{
  "activation": "gelu_tanh",
  "parallel_block": false,
  "init": "trunc_normal_002",
  "momentum": 0.9,
  "nesterov": true,
  "orthogonalizer": "polar_express",
  "steps": 22700
}
Rows from block 5, named by matrix and row number. Rows with one number belong to one attention dimension. Each number is 128 + 24 x the weight over its row's rms, rounded and kept within 0 to 255. All counts start at 0. After the name is the row's rms in percent of the matrix's.
# q: attention query, key and value (stacked) (model.blocks.5.attn.qkv.weight, 1152x384, the q third), inputs 96-191
# k: attention query, key and value (stacked) (model.blocks.5.attn.qkv.weight, 1152x384, the k third), inputs 96-191
q.210 093 [177 128 169 159 133 153 156 193 132 131 134 150 121 113 164  68 124 165 156 132 113 111 131 127 139 158  95 132 147 157 130 111 116 153 147  84 141 122 134 158 123 107 126 136 130 142 108  96 127  91 174 118 105 101 127 150 126 112 137  96 151  93 103 162 120  88 138 106  83 134 154 133 144 126  98 106 148 119 130 155 166 108 124 118 147 149 132 118 156 108  97 180 122 125  84 132]
k.210 098 [119 146 141 111 104 172 167 127 148 138 166 127 122 110 134 176 119  99 176 131 112 127 116 124 112 140 194 156 161  78 111  99 116 125 157 150 112 146 132 120 117 111 133  97 102 140 139 112 137 128  81 134 192 149 124 147 125 104 160  97 126  97  91 115 171  96  85 139 151 120 148 124 108 152 130 158 121  89 126 160  93 120 121 159  97 128 156 170 120 113 134 114 139  96 118 120]
q.211 101 [121 167 103 129 138 130 130 144 140 148 123 154 143 118 127 142 120 125 130 146 155 141  95 156 125 181 154 105 105 139 101  80 102 113 150  92 119 151 132 118 116 123 137 128 129 116 143 104  94 163 117  98 131 115 133 137 121 161 133 127 124 143  96 127 133  98 132 120  83 139 104 149 119 123 146  97 147 122  81  76 128 104  88 123 151 189 157 110  94 108 164  94 153  99 176 182]
k.211 100 [125 139 137 168 138 127 118 122 181 125 129 129 131 151 133 131 131 162 146 161 111 134 141 106 112 145 113 102 120 120 125 129 138 115 115 150 117 136 114 134 126 103 122 105 112 188 118 110 153 117 166  99 147 148 101 104  76 108 134  88  96 138 167 149 131 165 164 149 132 103 132 132 131 108  91 148 164 101 103 102  99 123  96  84 141 145 126 148 116 138 137 129 157 123 100 123]
q.212 101 [115 171 123 149 128 107 144 149 123 114 123  74 151 171 126 104 103 130 126 161 133 104  95  96 133 126 117 136 156  92 134  79 149  98 125 147 131 121 157 167 101 112 150 117  92 129 157 139 144 105 118  87 115 136 126 160 122 162 128 161 134  99  85  83  96 151 126 134 123 119 140 129 112  97 135  97 181 134 167  89 158 112 158 131 112 137 140 127 115  93 150 114 140 108 145 176]
k.212 100 [ 90 146 126 157 121 131 125 157 126  76 112 185 157  76  88 111 116 117 155 176 103 130  77 136 110 101 145 134 130 118 176 124 162 105 134 114 149 123  88  94 130 129 131 141 114 130 141 109 120  65 136 108 147 119 130 128 123 146 120 133 136 152 106 183 107 100 100  84 149 155  99 165 152 119 133 155 137 156 129 116 158 167  76  94 135 133 120 138 131 124 166 147 126 116 137 126]
q.213 097 [184  89 140  73  85 147 183 124 135 130  66 102 134 115 154 127 113 124 131 126 118 139 132 145  69 162  99 119 121 153 121 115 120 136 105 170 126 119 147 124 115 136 137 122 155 132 136 128 113 133 112 168 146 133 108 173 153 101  98 156 163 140 149 159 111 104 126  99 159  89 150 128 156 144 120 146 144 166 166  99 153 123 157 123 126  96 131 133 146 137 177 154 144 131 132  83]
k.213 097 [122 117 140 130  99  79 171 191  96 178  88 118  91 128 140 112 159 113 158 139  98  90 134  99 120 137 154 153 128 102 122 174 107 128 132 109 185 108 136 141  90 110 128 113 150 116 154 138 146 116 154 166 116 113 202 119 140  93 129 140 159 113 117 120 172 159 142 147  81 179 151 144 143 132 155 124 134 124 149 110  87 154 143  91  82 101 128 129 151 115 155 107 133 179 178 163]
q.214 100 [102 131 135 110 143 141 118 112 125 122 128 143 110 115 119  96 106 118 119 133  55 113 133  94 154 162 143 129 119 134 107  87 113 105 138 150 130 145  82 156 131 152 151 180 132 146 137 120 123 133 103 156 123 135 174 123 105 116 114 118 104 117  93 115 138 114 170  82  83 120 155 181 149 157 156 140 172 116 130 123 137 154  85 136 143 111 102 136 120 158 118 107 122 135 181 111]
k.214 104 [134 134 128 104 117 138 135 134 127 104 135 128 155 138 127 123 106 112 127  95  94 113 168 144 134 130 155 124 139  79 142 137 137 155  89 151  95 127 165 140 119 108 115 116  70 146 112 156 133 164 151 137 158 146 126 135 133 150 151 135 128 159 136 112 178  97  71 135 116 148  96 124 139 130 112 122 136 118 104 144 100 101 164  88 104 146 137 100 120 110 123 155 108 150 109 101]
q.215 114 [167 105 101 118 152 140 131 140  95 116 138 120 112 104 156  92  93 144 127 105 115 100 129 119  94 111 148 140 131 135 183 124 139 131 136 150  83 151  92  92 127 150  80 114 122 139 138 150 132 131 108 129 109 102 107 144 105 112  95  88 145 189 150 132 133 134 182  89 114  93  83 112 127 149 134 117 144 124 121 119  98 158 183 152 139 131 145 123 106 126 115 140 156  69 119 169]
k.215 114 [ 88 129 137  99 128 116 100 120 138 160 109 132 109 122 117 142 149 178 111 138 133 147 136 112 125 141 158 108 100 172 128 121 163 143 151  89 113  90 142 139 128 132  95 208 141 146 106 142 126 155 153 106 128 149 128 127 110 134 127 111 135 138 117 130 124 132 140 137  89 124 151 140  85  99 102 110 100 132 128 131  99 153 158 139 104 136 138  72 130 143 120 110 142 155 150  96]
q.216 097 [167 125 103 161 109 142 136 145 139 134 117 129 113 187 143 114 106 123  99 140  97 103 127 123 117 107 175 135 143 110 102 153 136 114 122 111 151 109 145 140 118 130 147 105  83  96 158 113 125 129 119 143 140 153 121 146 117 152 113 140 133 173 168 106 115 138 135 103 154 169  29 144 161 118 152 155 120  89 135 136 120 142 109 191 114 133 143 134 129 120 110 151 141 109 143 143]
k.216 093 [137 114 106 134 111  98 141 150 176 124 143 131  93 183 180 120 138 166 111 141 149 123 144  94 200 170 157 134 193 133 105 106 120 128 149 124 147 164 116  75 106 117  98 174 137 178  77 135 121 143 142 141 118 131 136 104 132 101 133 117  72 117  98 106  93 135 140 119 109 121  80 110 105  90 152 100 102 123 139 146  97 133 143 145 106  83  94 155 142 127 176 125 140 168 129 126]
q.217 100 [134  95  86 121 114 109 124 109 136 139 164 146 101 169 130 133 125 135 120 139 149  98 154  76 148 118 119 119 132 160 116 137 100 124 143 104 135 144 148 127 129  37 138 155 133 120 113 166 156 125 134 113 141 131 140 125 115 119 174 137  77  98 109 111 105 125 131 129 124 125 131 183 128 107 112 126 129 109 146 120 128 163 146 113 103 150 101 130 120 112  96 116 143 158  81 137]
k.217 095 [147 157 160  79 143 120 109  99 109  93 110 120  99  80  98 122 110 130 136 107 121 110 135 159 149 142 116 103 110 120 127 123  95 130 130 175 143 109 141 135  92 133 131 114 151 104 143 132 137 144 152 124 138 112  90 149 153 114 133 155 159 114 154 120 149 113  66 108 168 124 130 144 132 123 127 166 106 151 165 113 143  72 116 131 139 120 137 171 158 110 129 164 153 131 107 134]
q.218 108 [111 161 129 141 128  84 126 139 128 110 129 112  76 149 125 131 121 157 176 141  89 150 110 150 102 124 146 120 217 155 116 136  97 115  90 129 147 104 159 115 122 154 128 151 124 138 125 126 109  88 149 130 118  96 123 137 101 116 125 116 140 151  72 114 138 122 134  91 155 157 134 143 112 122 113 143 138 143 113 145 117 157 139 128 118  91  88 139 152 136 162 172 124 165  93 100]
k.218 106 [128 125 103 152 102 104 148 104 156 167 195 148  78 142 172  90 108 120 156 133  83 113 139 152 123 123 141 146  89 139  73 111 128 123 123 143  93 165 150 143 130 137 148  99  97 114 132 152 135 135 132 102 106  94 103  99 114 140  96 153 124 164 106 117 159 117  81  87 147  93 129 153 141 149 110 110 159 114 112 118 114 155 109 124 115 130 113 109 131 123 106 108 126  90 134 147]
q.219 105 [129 133 151 120 159 140 114 170 151 126 144 125 114 197  88 130 164 134 124 111 143 197 136 138 123 116 111 106 120 131 148 144 127 141 146 135 118  91 131 140 117 117 150 110 133 120 159  81 120 134 112  86 110 144 130 117  85 133 142 150 140 131 149  88 186 110 126 106 106 167 157 130 146 115 114 157 135 123 119 123 120 121 105  88 154 162 120 149 103 106 150 142 122 133 109 147]
k.219 103 [ 94 132 188 103 103 135 141 129 133 133 112 146 124 130 119 166 112 145 131 126 101 173 120  96 108 137 110 150 109 114  91 174 108 133 153 142 174 154 156 139 112  86 116  88 137 132 137 112 101 113 137 125 151  93 147  97 121 148 108 123 133 121 123 146 148 131 123 142 104 127 129 105 105 113 109 104  98 155 125 135 118 144 117  64 119 116 116 132  92 132 170 112  92 122 139 111]
q.220 105 [ 70 111 157 159 130 118 102  95 115 170  90 115 150 120 126 164 126 162 124 123 119 111 120 165  60 140 136 125 106 108 136 145 134 188 122 103  92 150 140 126 129 147 135 128 178 115 145 128 124  73 142  89 105 135 164 145 130  74 131 145 137 122 131 163  95 139 161 151 156 121 123 134 125 140 135 135 148 142 122 129 142 128 103 116 142 107 103 133 116 151 170 137 110 136 135 120]
k.220 109 [125 132 126 131 122 119 146 105 128 114 131 152 157 153  85 128 130 109 145 158 139 152 126 139  89 162 129 127 128  62 133  94 132 128  70 168 172 114 167 152 115 141 143 145 153 112 145 109 123 116  96 135 191 149 158 122 137 126 159 134 109 176 148 148 133 116 156 110 113 121 157 163 144 106 119 114 155 118 125 139  99 124 126 112  96 136 177 160 171 107  89 142 165 148 131 126]
q.221 105 [127 149 100 106 100  84 137 114 150 148  85 124 125 119 133 143 155 169 137 120 120 108 147 136  74  91 117 163 115 113 154 134 104 142 173 113 115 107 138  80 122 127 120 118 117 124 144 119 118 122 157 141 164 156 140 130 162 125 192 110 144 123 123 144 135  82 173 126  99 100 110 144 113 135 132 104  95 110 125 138 141 132 130 144  71 158 135 116 125 105 145 144 156 166 103 134]
k.221 105 [137 127 176 165  98 113 154 124 146 128 157 139 111 145 111 146 153 151 122 108 147 144 148 104 126 142 144 158  81 163  99 130  84 155 145 163 143 167 125 135 101  81 124 137 120 123 126 107 107 126 145 111 157 119 158  84 118  97 121 133 146 131 128 153 146 144 125 139 154  79 157 146  81  87 146 134 148 104 107 113  88 122 119 144 102 151  99 199 124 114 133 144 120 123 108 116]
q.222 110 [149 176 124 163 163 118 117 145 103 133  98 131 121 165 151 105 128 138 133 119 111 108 137 119 159 136 195  93 139 119 156 142 158 109 128 146 130 101 122 154 118  99 109 136 115 150 133 183 134 105 146 141 131 138 126 147 134 125 132 116 121 155 103 147 112 162 126 142 101 114 115 148 138 203 144 153 105 124  95 140 130 151 130 139 156 123 105  91 113 130 155 114  72 155 164  95]
k.222 110 [ 95 150  89  82 121 141 149 157  84  90 122 150 146 132 155 100 100 118 162 152 162 133 125 138  56 131 167 189 114 115  80  99 148 117 123 103  96  95 141 162 132 152  88 178 109 161 130 140 137 128 153 153 102 109  93 112 114 134 168 181 168  95 134 159 111  92 135 133 139 149 168 105 138 109 146 112 119 171  93 126 136 143 144 113 125 157 124 144  97 132 138 147 155 133 133 130]
q.223 095 [134 120 102 103 141 147 115 120 130 147 120 145  93 123 127 100 120 157 110 108 150 143 124 145 127 142  93 148 103 172  82  84 152 150  88 134 109 109 113 127 100 106 127  92 105 104 146 107 151 147 120 158 114 144  70 138 155 185 162 109 132 120 135 162 137 119 119 132 119 157 114 127 117 117 147 135 142 146 171 159 113 115 131  93 136 173 132 123 124 147  69 123 120  96 129  87]
k.223 094 [135 112 153 133 119 136 157  79 184 120 128 143 103 104 105 130 141 131 136 144 117 113 101 100 137 140 142 145  98  98 137 114 128 176  93 142 147 128 123 105 134 134 130 149 122 120 159 110 144 111  93 128 132 123 146 162 136 146 142 112  97 147 129 121 113  95 109 174 143 105  99 131  92 133 158 178 138 149 139 116 138 134 143 162 113 183 106 148 134 133 114 130 112  90 109 130]
q.224 109 [ 97 197 131 160 120 166 161  97 163 149 150 163 138 120  86 132  78 116 124 103 140 146 119  97 174 120 178  84  83 189 112 112 126 120 133  87 153  96 117 133 129 145 143 138  53 151 108  87 113 123  71 116 129 127 115 114 149 112 129 155 129 160 120 119 161 136 122 133 127 161 130 120 145 124 149 110 151 144 171 149 138 111 111 133 118 160 128 138  94 132 124 142 173 122 129 121]
k.224 108 [103 174 127 183 133 129 117 124 167 113 132 140 127 156 107 126 122 158 101 166 104 128 104 187 130 107 143 125 137 144 123 105 119 160 130 147 131 109 140 118  78 126 150 192 153 140 103 119  65 144 132 113 130 146 150 137 130 122 130 145 145 134 138 127 156  89 116 130 131 152  79 105 140 103 120 154 131 138 172 159 103  86 136 139 121  89 137 117 115 179 160 102 119 139  95 136]
q.225 104 [176 173 162 100 116 122 135 127 151 107 135 109 147 116 154 138 127 134 122 115  75 126 127 131 138 104 101 178 122  93 164  81 126 143 148 110 129 132 154  85  84 129  94  86 137 139 108 111  91 130 124 158 153  61 107 154 135 114 131 128 135 148 124 159 127 120 140 166 127 105 125  56 125 113 154 144 123 157 141 237 121 116 153 156 116 122 140 109 171 130 146 108 115 124 155 128]
k.225 104 [103 117 129 118 148 116 129 144 180 104  94 146 108  98 114 133  85 131 125 144 146 156 130 142 150 120 127 134 159 120  94  97 109 117 140 105 159 119 138 148 120  93 159 152 129 129 118 134 127 168 115 154 117 156 137 109 119 114 127 111 149 106 116 153 191  72 151 140 144 132  86 154 149  95 102 172 144 166 142 140 120 118  91 129 146 109 148 137 136 138 179 111  99 174 116 145]
q.226 096 [131 126 144 174 105 155 119 132  96 131  75 123 138 141 129  95 121 148 169 102 123 151 126 149 106  91 137 148 136  86 128 122 103 147 124 177 120 123 109 141 144 102 105 165 173  93 124 188 124  97 182 111 108  87 118 119 150 113 119 155 126  96 119 137  89 130 136 123 125 139 109 100 165 141 132 129 117 147 168  84 166  54 125 118 157 133 120 145 110 144 125 130 127 146 126 125]
k.226 094 [127 131 161 123 131 122 139  74  91 100 153 131 132  87 107  98 145 122 129 113 141 129  86 103 112 145 187 117 125 108 150  95 138  75 115 154 105 190 132 177 159 110 125 140 128 132  98 110 109  91 104 117 127 144 159 129 159 137  99 147 100 188 152 132 129 120 146 117 106 168 127 155 102 100 111 115 139 143 105 145 135 149 101 126 103 120 168 133  92 112 157 135 132 148 116 121]
q.227 104 [132 122 117 128 121 114 181  95 119 138 136 134 130  98 138 127 121 127 215 131 120 136 119 169 121 131 144 139 149 128 119 125 118 118 127 128 129 125 125  93 162 152 155 125 169 148 114 109 106 136 158  91 104 157 166 120  91 155 139 100 136 110 130 153 127 146 139 121  90 135 105 102 130  95 125 126 130 115 124 104 156 142 133 102 133 122 119 151  66 117 143 136 142 158 115 120]
k.227 103 [113 127 112 146 112  87 115 147 104 124 136 143 134 145 135 164 146  98 135 103 118 159  91 130 148 163 199 120 141 105 162  98  88  68  82 153 143 156 165 107 132 126 126 150 114 139 148  89 158 119 131 132 150 156 126 129 131 124 121 148 141 152 125 119 168 110 107 106 127 150  86 125 126  74 125 115 100 131 117 125 119 120 132 111  99 183 115 135 111 134 180  87 153 100 139 157]
q.228 104 [ 84 117 130 153 121 124 166 109 127 132 132  76 109 123 116 154 132 120 120 112 128  98 103  86 107 107 173 101 137 114 138 113 140 167 159  62 103 102 123 172 120 135 122 129 116 105 107 136 110 132 155 113 159 157 120 188 132 123 147  90 147 137  78 158 143 150 123 108 131 134 143  64 112 110 119 116 152 136  92 149 115  80 122 122 133 138 122  85 126 128 142 140  99 122 126 151]
k.228 103 [143 140  91 131 116 133 156 121 120 119 171 104  88 107 108 105 118 167 119 130 140  97 137 127 127 128 128 112 151 107 124 106 147 127 129 128  93 135 133 145 120 156  89 113  93 145 125 161 132 139 128 145 123  87  88 166 145 134  96 110  88 130 118 126 133 140 153 141 138 141 130 112  90 108 152 136 120 129 144 127 133 142 118  68 154 140 139 140 112 125  93 103 134 115  83 136]
q.229 097 [127 135 111 153 127  88 132 134 111  72 135 116  96  86 134 137 104 150 109 130  98 131 145 136 115 124 166 141 112 169 116 127 118  91 161  90  94  97  93 123 101 145 128 103 163 129 151 129 115 143 118 146 163  97 129 129 170 103 123 140  79 110 140 132 114 160  99 134 129  91 113 108 137 123 144 116 131 120  93  74 143 113 131 154 156 148 151 146 107 172 107 127 147 109 132 113]
k.229 098 [157 131 132 152 156 127 122 122 103 187  87 162 145  89  36 136 127 170  93 105 117 116 126 158 117 121 146 147 125 118 178 143 182 154 129 114 145 129 184 134 142  64 122 134 114 140 136 104 119 151 154 160 133 122 103 133 102 131 122 107 126 129 130 140 158 125 142 174 134 135 118 139 157 105 160 100 119 108 148 152 149 103 127 152 117 108  84 131 127 113 116 165 151 123 111 116]
q.230 101 [126  79 141 103 135 150  82 172  98 139 124  96 132 135 111 110 187 139 158  94  97 100 136  92 103 121  84 159 159 101 113 104 124 150 179 123 119 151  87 132  93 104 126 122 204 140 144 145 160  96 126 104  92  73  80  84 125 143 116 105 159 125  98 132 151 125 150  98 106 160 153 158 128 128 192 143 145 123 117 142 113 160 132 137 142 116 109 141 129 145 107 152 118 143 114 125]
k.230 102 [147 158  82 124 116  79 136 146 112  73 155  99 157 111 115 100 116 127 150  89 171 115 156 108 107 138 136  94 117 113 115 158  95 166 123 157 118 136 120 130 122 113 147 158 173 122 137  98 120 155 139 137 151 132 110  99 137 136 137 114 102 206 128 130 123 122 124 110 130 118 103 111 117 132  96 173 113 129 124 129 168 138 121 179 141 126 116 114 149 127 104 131 168 115 106 142]
q.231 102 [109 162 122 129 108 125 152 170 113 146 106 133 127 145 151 138 123 149 156 167  99 128 144 149  72  92  81 119 140 121 121 167 112 152 106 115 140 105 117 149 120 144 102 104 111 145 111 123 113 114 147 124 122 163  84 159 159 107  70 124 168 173 108 110 115 117 120 113 146 131 110 122  98 140 159 118 116 178 156 149 136 136 142 125 105 114 129  75  92  76 105 132 125 161 107 134]
k.231 100 [133 107 130 152 163 112 166 136 131 147 127  76 145 147 149  76 119  84 126  80 170  81 118 138 110 137 137 131  83 130 156 105  85 116  88 110 126 131 121 114 114 104  79 140 181 153 105 161 104  89  96 158 121 131  66  73 152 121 122  97 148  88 139 153  85 135 139 150 132 147 152 126  76 162 148 136 147 146 132 108 143 148 116 120 121 109 118 117 144 151 166  93 154 169 140 125]
q.232 101 [158 110  72 117 116 133 153 131 127 127 121 124 108 155 154 132 130 142 131 130 129 166 133 143  75 147 149 138 103 126 104 115  90  89 133 108  93 113 149 152 121 116 122  56 138 139 117 140 156  96 115 150 125 126 114 154  93  90 154 168 114 120 176 106  99 144 132 157 160 134  88 141 131 138 163 116  47 100 133 148 106 100 110 145 143 171 161 160 118 119 157 145 103  93 113  96]
k.232 100 [131  91 152 127 129 134 117 148 164 131 114 125 156  87 166 105 120 142 152 120 136 117 117  80 152  85 144 140 109 111 157 131  88 132 108 112 105 125 171 107 163 136 118  98 145 112  94 156 137 143 189 101 163 130 189 144 124 129 125  88 113 102 102 159 114 154 104 132 106 170 119  82 163 106 155 110 108 137 104 125 146 161 117 112 156  96 129 150 147 142 146 151 118 153 129 126]
q.233 103 [102 103  96  59 100  94 112 145 128 146 159 115 118 126 102 114  71 145 156  97 140 104 142 112 122 113 148 122 126 127 118 111 117 110 150 106 149 117 117 131 109 120 121 140 148 178 136 143 151 126 152 129 106  98 163 101 128 168 104 152 105 124 134 127 128 155 119 137 125 116 131 113 109 124 141  81 130 127  84 156 113 121 146 154 165 149  96 126 142 112 170 164  92 118 114 196]
k.233 102 [141 159 169 100 150 155 151 170 145 108 106  86 139 137 101 112 111 125 102 126 125 106 104 151 107 111  88 138 133  73 143 146 142 176 149  81 111 173 135 132 146 157  99  94 106 126 136 113 108 105 162 111 140  73 137 146 179 141  87 112 166 146 116  97 128 146 110  99 109 155 122 138 115 128 106 135 109 101  97 120 103 109 102 134 143 169 160 174 105 123 120 118 109 135 134 111]
q.234 105 [133 164 141 172 122 112 127 104 145  92 130  88 171 123 153 123 131 182 107 106 178  96 101 123 116 123 142 105 162  99 125 191 158 119 125 120 143 144 103 151 119 117 136 113 107 145 118 141  88 102 125 103  79 143 141 125 159 131  70 109 108 162 135 150 102 142 121 129 138 122 128 114  79 134 115 127 121 133  42 110 113 130 113 173  80  94  66 111 106 131 125 189 138 120 146 163]
k.234 105 [167 137 112 144  98 114 132 155 115 115 163 166 142 109 108 104  99 100 163  59 108 130 104 146 118 118 139 132 139 161 146 105 114 133 154 129 125 115 133 149 125 122 139 138  82 125 124 124 148 117 125 131 133 122 128  97 119  80 123 153  87 131 136 150 116 148 162 110 146 122 136 103 130 138 136 110 115 146 156  91 159 114 100 119 115  65 169 124 113 130 136 151 142 157 116 131]
q.235 098 [ 81 124 108 147 135 124 130 164 151 159 177 151 140 114 104 163 142 151 131 167 133 142 168 120 121 139 130 104 112 130 116 112  67 139 124 148 169 154 104 139 129 126 114 136 109 169 171 122 146 146 148 102 142 121 107 134 184  87 123 125 112 112 101 110 129 126  93 153 161  99  64 109 115 134 124  80 125  92 106 108 114 119 161 130 130 171 194 145 123  76 123  86 116  85  98 105]
k.235 090 [103 122  99 151 136 136 116 128 154 138 115 125 156 100 137 112 158 144 108  94 117 119 105 201 130 112 103 105 148 144 114 112 145 107 152 128 127 134 118  92 140 153 152 124 155 149 103 138 152 137 139  90 122 136 142 149 168 128 127 114 104 133 142 119 115 139 131 149 134 100 138 118 122 118  97 160 123 158 108 146 171  99  98 150 179 121 102 133 103 129  94 120  91 131 142 139]
q.236 102 [ 93 154 137 155  94 105 133 108 120 117 125 174 142 175  84 163 152 153 125  88 165 158 100 138 107 129  78 151 112 130 149 143 133 120 145 152 153 117 126 194 132  90 128  95 136 102 168 123 130 114 134  90 136  96 147 120 123  99 134 120 122 144 134 114 155  89 149  90 109 133  96 117 122 135 144 103 123 123 110 144 148 135 153 114 129 156 135 164 126 129  95 139 135  92 131 150]
k.236 102 [137 154 132 131 101 153 104 160 105 132 163 129 133 134 145 145 137 108 102 143 153 144 138 106 146 167 195  91  82  83  88 107 121  92 129 152 137 127 125 162 127 132  87 118 184 167 104 127  93 101 142 107 139 178 140 121 108 131 166  97 101 128 132 142 106 105 130 143 152 135 158  94 137 128 118 126 140 156 141  93 155 120 122 105 189 118 159 114  89 113 141 117 134 135 113 123]
q.237 109 [ 90 133 114 152 122 156 144 135 126 133 138 104 128 118  98 127 151 151 150 100 133 115 119 131 120 137 138 119 171 150 100 148 142 126 155 165 155 138 134 119 103 101 161 155 123 129 147 139  59  96 132  79 130 129 159 139  97 135 155 123  96 129 137 144 135 110 170 104 103 155 119 100 129 165 153 127 101 139 200 149 134  91 157 120 130 135 131 126 156 101  87 105  98 147 127 117]
k.237 102 [152 108  81 179 138 160 165 123 111 126 152 112 124 145 128 146 128 141 136  91 122 107 133 144 149 106 140 112 107 146 109 110 115 132  92 114 153 118 118 109 139 132 120 142 173 123 148 135 133 100 125 138 114 135 186 122 144 118 101 159 113 108 171 143  98 117 121 119 140 153 122 100  84 106 124 175 124 126 117 162 140 123 136 131 115 125 163 150 115 145 113 149 120 114 132 143]
q.238 102 [135 157 172 117 120 131 120 126 143 140 142 108 156 134 109 118 125 138 142 145 114 137 109 167 160 135 100 124 104 106 174 129  99 167 130 186  96 115 166 140 181 126 158 115 141 133 132 126 175 111 119 106  91 153 139  98 149 127 120  99 138 104 137 121 152  85 100 117 158 154 121  76 105 145 108 156 121 118 104 128 111 132 115 101 117 127 115 147  88 133 138 110 158 111 101 128]
k.238 105 [126 129 105 128 165 127 161 114 173 156  89 119 133 130 155 161 128 111 111 125  99  68  99 127 107 179 132  89 135  99 148 101  69 135 125  99 150 127 136 141 121 133 144 169 119 113 135 173  85 146 153 127 146 111 116 112 125 147 106 116 138 122 106 118 135 132 114 138 139 132 140 152 130 144 128 138 142 140 103 109 142 108  98 112 198 125 126 124 114 139 120 122 106 144 128 153]
q.239 101 [144 149 171 142 137 132 136 164 135 130 138 147 134 110 140 145 128 157 150 150 150 147 144  90 155 140 119  73 103 107 138 152 133 167 132 130 128 104 121 175 128 149 109 129 158 102 197 146 140 156 158 145 121 142 178 127 146 144 153 115 127 142 124 118 109 110 102 122 145 170 110 135 140 101 121 173  93 147 131 122 119 135 129  78 130 126 153 170 143 113 103 108 125 125 145 141]
k.239 103 [127 124 143 131 138 128 169 116 125 102 173 152  88 134 100 130 122 132 123 165 109 171 115 113  76 120 129 100 154 179 132 100 116 113 132 139 186 134  99 126 104 124 120 147 109 154 131 177 114 160 173 143 148 156 123 118 151 120 127 119 129 127  89 102 121 104  88 110 111  95 177 112 150 126 148 146 178 121 119 145 126 121 134 126 127 107 134 143 136  97 111 137 149 121 160 135]
q.240 099 [158 108 126 126 129 153 125  80 144 118 110 112 114 131 109 139 127 149 166 112 113 153 118  96 121 106 105 119 135 127 121 113 139 107 105 117 105 150  76  89  98 134 149 160  79 109 113  94 143 106 176  92 105  81 119 133 116 129 175 140 142 151 181 141 114 105 141 119 106 131  80 126  99 112 115 163  78 134 170 140 140 114 142 151 140  94 136 111 151  91  89 162 135  93 121 114]
k.240 099 [ 95 134 139 162  94 127 187 136  89 103 113 114 135 131 163  96 132 139 154 157 155  99 168  77 116 152 164  92 127 118  56 160 162 151 135 141  96 143 131 120 139 100 165 133 178  98 115 138 134 154 149 136 121 140 133 109 115 152 105 112 136  99 162 132 110 137 127 125 110 107 145  94 128 137 148 136 115 141  89 127 115 109 103 135 150 133 102 135 159 126 108 124 129 177 152 119]
q.241 101 [114 101 148 160 107 107 153 114 148 153 144 160 132 146 131 139 117 133 170 124  90 181  90  90 124 135 146 165 155 141 129 124 103 131 141 146 130 128 122 179  80 124 131  97  88 144 133 105  87  88 101 104  99 151 113 146 107  98 117 113 125 102 176 108 115 150 130 134 141 110 103 127 120 117  97 127 138  89 108 121 139 131 131 130 136 168 174  89 137 142 119  95 169 152 117 162]
k.241 103 [116 121 142  84 136 100 138 134 155 149 141 141 152 157 127 109 141 125 103 150 130 141 119  97  89 127 173 102 130 104 123 108  94 145 126 131 125  95 148 115  81  92 101 133 148 104 130 117 108 156 135 107 129 131 167 153 140 126 124 124 148 139 131  81 131 139  86 159 118 134 125 120 137  74 126 108 109 155 194 145 131 142 150 124 147 144 155 146  98 125 136 140 110 109 168 135]
q.242 103 [ 93 101 141 121  76 118 106 103  83 159 111  96 140 132 121 109 116 175 140 152 131 149 115 110 110 133 111  97  99  99 155 148  71 101 132 143 168  85 105 107 133 173 132 157 152 128 139 153 126 116 133 166 133 145 139 106 112 117 118 125 166 100 107 119 162 139 174 170 135  90 152  95 129 139 126 131 138 133 146 132 173 117 115 135 122 119 111 101  89 106 118 107 160 149 135 120]
k.242 097 [103 114 120 125 126 150 164 165  79 129 144 133 175 118 111 149 143 104 147 142 118 144 112 124  75 132  76 115  82  97 141 100 130 131 119 111  91 141 119  89 128 143 106 105 133 103 111  86 107 150  81 125 107 109 194 125 134 147 139  95 147 135 125 160 140 152 150 127 104 141 132 136 140  91  98 138 110 127 142 111 105 124 130  91 130 145 132 151 124 142 133 105 119 139 123 147]
q.243 101 [138 143 106  86 140 126 117 127 177 123 129 162 131 154 131  88 149 119 113 118  72 153 149 121 131 165 168 116 121  99 141 144 102 127 146 110  92 131 152 112 138 136 120 115 146 168 143 141 116 106  72 158 140 101 156 128 104  92 140 142 138 119 115 117  98 155 160 119  97 144 106 136 165 125 110 126 139 117 125 101 119 103  95 129 170 152 114 113 123 153 115  87 110 128 133 117]
k.243 098 [113 133 100 136 103 109 114  95 154 165 111 132 127 138 187 149 128 106 147  92 146 149 117 103  78 139 116 128 157 111 128 105 141 137 156 105 119 102 128 152 128 158 112 134 124 101 106 108 134  98 162 124 138 186 113 129  90 155 126 143 142 109 132 114 162 117 109 108 105 170 122 135 109 119 133 178  90 129 101 138 165 155 115  89 165 160 100 113 123 151 117 147 131 124  94 122]
q.244 093 [130 144 159 154 113 163  84 140 135 145 160 136 159 149 125 140 116 129  93 148 120 143 112  98 103 127 134 114 114 181  83 118 122 134 149 165 171 134 151 145 152  84  72 143 145 113 101 128 132 110 130 147 147 117 114 128  99 105 113 128 148 143 156 144 184 146  94 119 120 143 110 129 103 138  92 163 131 102 118 148 172 161 149 133 117 168 122  89 119 115 123 133 132 153  93 132]
k.244 090 [ 98 165 133 101 108 143  92 146 123 143  96 124 118 131 112 112 158 108 163 146 125 153 149 159  94 116 107 146 128  88  99 155 100 168 124  98 133 134 147 101 111 123  83 173 137 101 133 107 109 150 130 148 117 163 123 131 138 156  90 140 126 122 125 103  97 131 122 119 106 126 125 115 127 126 128 142 162 172 143 131 152  89 126 124 132 132 169 139  74  81 110 118 102 102 156 154]
q.245 106 [134 142 116 134 153 110 121 123 112 110 138 198 118  89 128 143 143 102 144 127 113 120 108 132 110 125 162 129 140 147 104  98 132 135 136 138 135 116 142  96 101  92 144 151 105 123 117 149 207 168 138 138 148 130 142 125 155 121 129 132 130 142 143 124 102 107 146 157 156  78 111 163 147 112 123 120  96  94 145 116  95 127 101 153 140 164 106 122 128 127 129 130 136 162  77 125]
k.245 104 [107 109  94 128 131 127  90 141 147 170 103 138 102 131 147 135 152 167  97  90 128 128 117 120 143 116 172 117 148 125 164 152 111 140 145  64 130 132 165 110 131 146 139 112 118 123  61 158 144 185 146  72 141 136 140 141  82 160 176  96 161 140 113 128  85 107 127 157 162 152 108 139 119 155 100 123 109 133  97 146 135  97 136 173 123 118  93 111 142 141 107 135  93 142 137 130]